{
  "arch": "quartznet",
  "model": "sound classifier",
  "dataset": "synthesised sound scenes: up to three everyday sounds over a background",
  "train_examples": 26041,
  "time_shift_ms": 100,
  "n_mels": 80,
  "hop_length": 160,
  "input": "log_mel",
  "spec_augment": false,
  "win_length": 512,
  "targets": ["background"],
  "num_classes": 15,
  "norm": "batchnorm",
  "hidden_act": "silu",
  "depths": [2, 2, 6, 2],
  "kernel_size": 11,
  "stem": "single",
  "widths": [192, 192, 192, 192],
  "mixing": "mixup",
  "loss": "binary_cross_entropy",
  "init": "xavier_uniform",
  "residual_init": "zero_last",
  "optimizer": "muon",
  "muon_scale": "match_rms_adamw",
  "learning_rate": 0.0078,
  "momentum": 0.9,
  "nesterov": true,
  "orthogonalizer": "newton_schulz_5",
  "adamw_lr_other_params": 0.0026,
  "max_grad_norm": 0.5,
  "max_steps": 17800,
  "batch_size": 128,
  "epochs": 87.5,
  "lr_schedule": "cosine",
  "final_lr_fraction": 0.1,
  "warmup_steps": 1780,
  "weight_decay": 0.01,
  "adamw_weight_decay_other_params": 0
}
Rows from block 4, named by matrix and row number. Each number is 128 + 24 x the weight over its row's rms, rounded and kept within 0 to 255. All counts start at 0. Numbers have three digits each. After the name is the row's rms in percent of the matrix's.
# short0: shortcut pointwise conv, stride 2 (model.blocks.4.short.0.weight, 192x192x1), inputs 0-191
short0.129 088:156153126112119111103166147115098098094136074121138162115160116090159150147097137143150169128126159111091125089138139125110107109081157114153139091138151136127161133121173118079136094144166125146109131129080116092114126149129080118131103095116111120121143116100139115140075145100146113148126089127148125119140159111136134161137115142169153134137156136092103148097129124122150168179134128124089133144122113106136155135108143100123160082092116116121125174108142143126138118137120117110123104089089085100104125106153190157142122154156090075096111125120124082105119138156124137097
short0.130 087:150134118134075142112152151147098146146137150120150119181157118135072152176187101126096103168101125109107099104113119117136062140114189106127150102145144111086098118139138115109127123115133187129160143122129152092132176118110138119117125125153106158140092142087143117134088095149126136108131118149132145146162116162114115119148180090113129140101137117119103131117115150120099141116096130109144178121120142105104119135124077063139135158156142125142139124131103116144082171142141116160151143120144131109130123149088112097077145133140105124115137128176125104130146116120083139135
short0.131 119:118151150144119087128162119122132146175121122120116130135157109115089131144137092100127141014133158091128103148128124049098149125119109125134158154108121138175128128142114128109122128143126127134100132135133106113115143148122151119126143131153154081145100124140152107103135164124112119153148101107133123130088140124130159141165147123116000121130127143110116165122124121128136122127116113147146133117115094148139128092129133129108163106125134094155123118156137092135159125144129153144128127095118098165148105114128084135167152090119113142097112132104129148117100145125114137145
short0.132 102:158143117126121149088155140157170115092146147090152112128155147075112132150123127139133116149144131138152104083112144124137130132126155128112142129131099098151128138124126126148148093118122101139177140115130139141124091110141107110143138121131139100106108110149148163120143137155112182103123149106117119101101113163134094161110125160154096140129113154161123116139170160111114136097095172108123130153115153136117189132150119142113158140139122125200118112124126139117148127141122112209114124149105088127147116151132088158099202185120115134110145107127094155154143133123139121040
short0.133 112:138094095096121130255146124158141169123121129119137124124116062111124099119118132132154088123127098122125113111107143122145142106106145142129170132140146088134098105141153093146105114115089131134121139104100158101112092118183112121140119128191119124121129138135129132150135099119151130116101114109104143137137132150135122143124118142123147128162159145127166124136112102131125115124164101123089154104125117123132132126088118119090138145121130133122095037128139095101122125149134147125112150154119107086115119164115157154122122161094140119136126120140112115118138193062143166124
short0.134 101:161129102106097138104119125119112124155111121152112144129132115093135170132153144112151142094125101094132094112179113111135139146105133105116069152121156140115157087108126109138123156114096123131128125136106114163110157131146075118132111120117131142110112152133078164084157094089056096111150160140122134160116081134154115100115144155176143130143134107137131084092145103123117129153097105143117108161109097112169129148124159092131149099141206128117086108129124114165130092114117141110106119125087125123132135134118107097112119148117091094108143108122146114128107096131107197146
short0.135 113:153134151110152153137151145142137111102148117122105145082101158112120134121129113117155141121157111132081131116156131164162117163112097100155112122141092149124100110146147136098154139130120123152104126144112140125103132110115159124099173182133093112148100134162115103135081126140147115157099145151121143116148099124126140133117091115096133107071128149114156135169117132112122095150101144204110139105082135179146163151105158099118146122116082121123159125130134109132082195156130144127104145136143109110164143116147153136118155134123205115148093109121120141121083139148122192127
short0.136 091:177145101155115126152138131091140104126094147116125171171115106130113153118160137151102130130102135154154114130123193115135121093236117131078098139115168133099102182139144115133141115128141138120127140129115102157146091107133131121168136150152148109158144116142132125131116116116142122120148104192151129068113142115127147143130139112124128156077144126100116142065146105113154122110155121113113133134099129155139170113113139118094124195115121155126128116126141130113132129142164108100128125125107156139145154147110188136142175131089116150109129100128120139137108159121093155146
short0.137 107:148147116108090130145130087105067160130097125072164079119143140116114117145099146154111136128111193146109140132168113143146101140143111125116135129128128143132094110097120151123141153142114117148149119080085104088144102139198114153130151128179129148124143107149143112088103149073116100093146123142116106111125126114124136097125106122100127137144162094113127171152158128150139138110090139120083116086124149122182090131121148139171116154154139121122121120157133094096167100087135137115110139111145111082099142110068150129136138135107123143129133088134112150109145133108124111090
short0.138 104:113135110204092140148081114102099099120142105140167116102118129074133173135061115136092099095126148118130095121103123118116080109127106177113128116168082141104127129131181132115113126107068107139136187115141139112123113127151138121073082135130073105125168103116130115087134135100114108067153139138093141135105120133146125110116140145086117178113133109143112109124136109137127136120150139114111102089111124113117112111147161126117134155140128154131123131134144114156128170148128132125134105120145121155131092078158078137144141127120126130161106129099147098110104123103107142134
short0.139 119:142066115118096157077151113143119025103119134122153137142131114120137124161152156151117140137138121108112147117121110117110128132127138114107156155111120127105085133114146106103146076110132141131137144026121095114141021163099131097113164121093145132131157100113146131141124143157152148137142114138133124096120121145138146126146100152111138114137106096123119143052137128116106132118109132125133133108126111114083140144060140103088140135124164097101145112148122099145141156142132155114124096120139136104137127128162111135134146104124149143135115120127113139112142132143151124147
short0.140 083:112127148126146099107117157092159136144096152142136113115121132133122143158125110138107097134119114135150115132102121118166146153107090096102114161103135163074144109078133134141088118133121134116155133112116118147102166138136117094131127104111126125094147081095107096151148124151124073136127133125123097150108098128152145125121141132135168147119046104113148133129119117148150155136127145087155124133133077085111096106110159115106137115130171107085104097125122203165178076109147128121115090129127137128126130141155131159107180085103151170166143145130086101127112113119118105144
short0.141 098:144167122143171117138077125140138138110119126142126095102128116144122137165101160185124108133118142114110119149091148102092098130119105131110104111168176074136086114124144107133127122118124175163142132145123142149149097089115143113148135086113094094139132083116140103119112175121143101107180088119101120111119115111182164100125110122117121188168108133107143147149129113126130125131115111111130088146109145109124127117119102145113124116177192123067160133122122081145125106113133118132127122138117142086128139173114125140116131125109124118163101086096093122129143141115135094194
short0.142 098:141109117155196153129121160131097158134111129138140067074139134133131126115126145112098105136144147124118157065131110125133143164148094110138134126161152065125123127129119112105117090124126131119123098173101142131150123141108133124124144149133059155155144129137124092161138122140062139148082102083074122117134128127154146151106144097090105120117126182113143143100081109117081100130112121160129163114162144114099125130116129108133121118099073101136081100125111085154111135122118115121111096085133088154138124106137120109131134121148150084136100117119133105111097146140138143132
short0.143 089:129129177121098127139162112118124122127110123139145139143094116109135113174106102078125108135107112143117122136116071132121190123200092158156134150129140127140100088160123137127119163112098126143111106117081108155155149166164127121119088128115137116111102088122107107148113174143106097150100112139148178127117177146142115104165154142156147126135132114114147140153161117126107157110091128112121129110109107129079121106148133151207133165135154087063092135138129118118078149159128111121139157154123130083097112120102131135131149110139138161140109126118095140113153141130096124128
short0.144 103:138125155143100110140099124106105135123111092119124160097133127082142130111082102086122126119105100125136127154085085141064165066106128103071109111108158148137056165101110121113140148105101077169115122133117101090105152117135173136133119131101131069109179133119173156148107116111125108101152149136126162100098104108147147139129143176125146109082149145123127148104137098090116139121119133102115118074139131134147136114118131131127126144171133117111135106127088098151185123113110149152114120135116092130124113112117083146133123108125119111141097141133136124137155142157113121152
short0.145 077:144159147106138129133092172111116093134120126139114105106132147132100147137124100146127133140090150120177110116155101118066118117096129146172131132115107092144129148128108095103126120141107111139152123112181134075128166153150076124159118113142137120121107083128149144166097094126110109164118104127114100113159143144127170164098122129099142080121159137166152108152107159149144143113117117138102144141144133083140136128148126157137168121156169150114086128111124123139167132127117191121124114134159109161127105103095124073122117104125154149091144105111112112130162115177099188160
short0.146 098:162168142136094096123133119126153061147088110175142125091149100105151142099144148182121112143133128126152146154111132125147118105195109113143095109100132138096120108170143081145108165101141110140178124089157160145138089138114117142111108135092129132100125107142139196119123107068132137122102120132155145127119141162158149123167131111105146116121108122120120105122129106116147122166117112150132150140114115108150139133159158095145108101105128118103123125142114183110129159124187183106110109134156105113131153106120105196157145146138151132126133132141149119122150119123106088154
short0.147 099:162134123137154136127134105104136149148148138036132113137130128117133108114154129177128151122126078114141126138122165149142119121185122148105126104145041137118124133080104145138115179120120109142102113108098185130151106159154137104186143156175157146117126130139179160130095078105115111124107148123141129123120114119138126129121102180089111085135121144110145104105138126100119159103110131160104103126105137105132149147132106134124127104147132151130070122103160118069166133140122127118122143141112122130170143140077114152113132136111139125135132121135136132119157090135151144179
short0.148 090:096149117112112133156152083123125073105145171067159169070119111105159137151162139159158136112130173117155140125180109102124132126111139167125127120080130113113112081146135115144140108150116120121130158159089144101144098138121148098101104134151131121098152170100106127122201112143146150143105146099099102133131151159148083142108154128132149121086125120128086132098081171122085117153104134137128131138144121136110125154104125125094159099128076143103112131156123146140141095111150135129124177127142133129129131135133094110095135148171116126166126102126117083127104147124132161117
short0.149 117:105160120120082118124129109117105110096142140138124142098104127121140143124137085147147132143102159119143099156129121119094093087123117157149125147109157129145138108119096160138114121119130122126112112124117068109109128130131144118075122102167119130164127078146146145151111064156139085136113122111145136121075110075078097036153120147117125135146140095151129076125105139143105141140152137141101115141128136091120118148133103102131073097144102106121121130110131086102125169112124112111080083119133091135092144130111152145134148141112154134090195127146142129125116150098151131106
short0.150 084:123105115109129092141103140154089167130118115138141142085100139121165142133141147111140123123123119114138116101159121098141137093140114135169110169143075140085136119133123142112110148083102114106123136157112142102131155063132151121134152075153091130124112139124112129118138091088179165133124083158124119138128128158107125092123126155168129105161133149108120113103153147147132132126117094082090123173158138152091086068120133170153118110147179122137131160125123111096129135130166138170118120113116156094148151102105170156138066164105109095128133125158148164128144147128110131114
short0.151 119:142089136116184121144138144134099143167118137123076123113123122109132138113097095123139149141118137106132151113132122097179148162143140107108141123135106156109122142140151104097112123143127128136109119179132145117086161128101140103121129121139108120101161103189097074133125102072152102146151158074138135098129101117117123114144114099102128142096160102088142157121136143134127127065075181117131114092110147106095127127156124117094102114124066125119144172133101133135102131143107111102103156122088133105156129125125138104114153115112106089129117118139149087143107098145168195125
short0.152 096:153102130113108140094139142104100121128144124134083169137125148116156126136141181138163144121132108145138139098119086136111136116161145126112143134113180145141168107149082146190107124153128136122123140067132097180126152155133133164150091112121097117058144121101114185161093151149125140127091146099121118146129176111135130141136117121183133142163095117102104100133161103134109087145104123144133194081106113108115124113181115118130122113123158141137120096108157126086105153135144158128103136123109107123094157163104122118145138120103156109131117117129123101133157145158105112110
short0.153 095:137095104127115097208119145153123126125130111127129111128150171116133119119158098109085188114106159057142160134115085109149100142144156111163127135112124138113168105170154129131143100155120143093135133106164099129106112130166134124114126140185137132125130131142131101106120103121101110136138115109130123128119168152139117092170145123146135114114094117174169115152126092128101130133156144119140152139069143123100189158152121170165138138134137140106097128121114122172104115120114140144145097118149130155106142085109138148130090137135122120132120129112127130110117202140119114061
short0.154 093:123118144110104116116109133129144111159149130109143142114090146117112140129081141178106101132136174119152087091122121119092118118124140091130135118129083150138148122128105129123093148148119136122117115132115111081119136085132096085157138144161112110103127115071101138132112111157113185158088132102093115125135153113120161161138154101121135170122071132121100146137144137134141122126148195142127100126134093079119124120109088100132090141146148111144127108137140099127124151132116173153102137134125073095118140181130092087144146172121120099093098114109123187148106160078114139142
short0.155 084:132134126092120129168155113107129157105098095099101129149120142109151159144151107128121170136117141131175096112137133121127127112173104117153136100133114141161137136156092143115115118129141096134143112105170077139112137123109143153099088144216130118124118132139137162145153132117148107150133088139143140143144116092167167105144155142129154118144187111133138145132117144107159086113122119127122106151085159150143185093149118132084117120124161150131103148107153133124178151200112118095156096102103124137107096107055117104132094113138122118121119113102116109107128083125131118111
short0.156 125:112136135144105132131125123162162150131132145134116127096147146137138098145133115151129122139121118100142129139150119123122126127151125162095125088099102104136107128134135149109128098117161123128105112085119133107147115149116110138172149123184106132142130085081112130131155118095140071127106114114127123108126124125140060134139106142133125120124095131147153098132194126113147127123143099132130124137089071145151147142144112126117120133119097123133148133122119128135133162136143149190097093113137145086146133134122128000108119123122117133104112132144116014133144146102146118152
short0.157 097:134117092155134107146109147151129123126119105179111114137141113137121118115133116101137112128113115132144116127169123121134105118091105136132128092135139124114101160120136103136139127159137120114122125132147182117134115166131099117141103136143133119124121150084096155130134134109125125136133147157118105108112139116164107177109138115108117148124082110125143146126169103096156104143116115149160135122108102147112139146140120141104113107144112142113126127121113140143154142131115151173118103149125140121163126123123122000138077100122109121113109127137114123137142163139139122195
short0.158 106:153108144178134098144214095147110146078145117078099157124185115173076122161122136129122121133135143139145124115098148167119093087128123094095180095139133147121156147124147103143135107087102158152120148115156109091143115147125128109116096080133107123145102155120130138130112121119099138136181152139102103104095115132105143105132169144151129140091155113170126133087136132120173137118134116127100113112141172112147122100130116115108126145139134139150119134136106115150137143144094122140127076141163112121168145153128146116101115105137110140096091151142116102112145182120139164091
short0.159 090:125101168147164104157111122081106111141077135154166124155148129122131143155164116061110123118135132117091125128113158128112128143155151155093173159144093109125159158064099136114123114097141134107127108082150109140117126131151106150111119123186097134103152135152095100126116109106123083119119098089114120120115183165129091109114103135148127122130132126133109142121163105160105137070143100135117139100153110121092140111140135140186171145135140125120095117130123117094100104174169159145116145104121065116111145130141093163113116121131105149101124135134141123091098124108140133114
short0.160 085:180107156101101138121144124130128135108127108160073149123143128093117175139081129151114148099117172164165095150128109147156112140138106136130094107121127108130133154114101122094147123110099105149121158112131117089118140055183134157111109101143098106132175131138087123076135140127149122113127099143104121119150128111186144125108138136092105104129087118141100148151155122144112110139142106126115132106149089133127102111163138091143106131090152151133148133140128109135117119188138116117140132214155099102099115117105130125160127126141110152129141186107112138086116129124118084146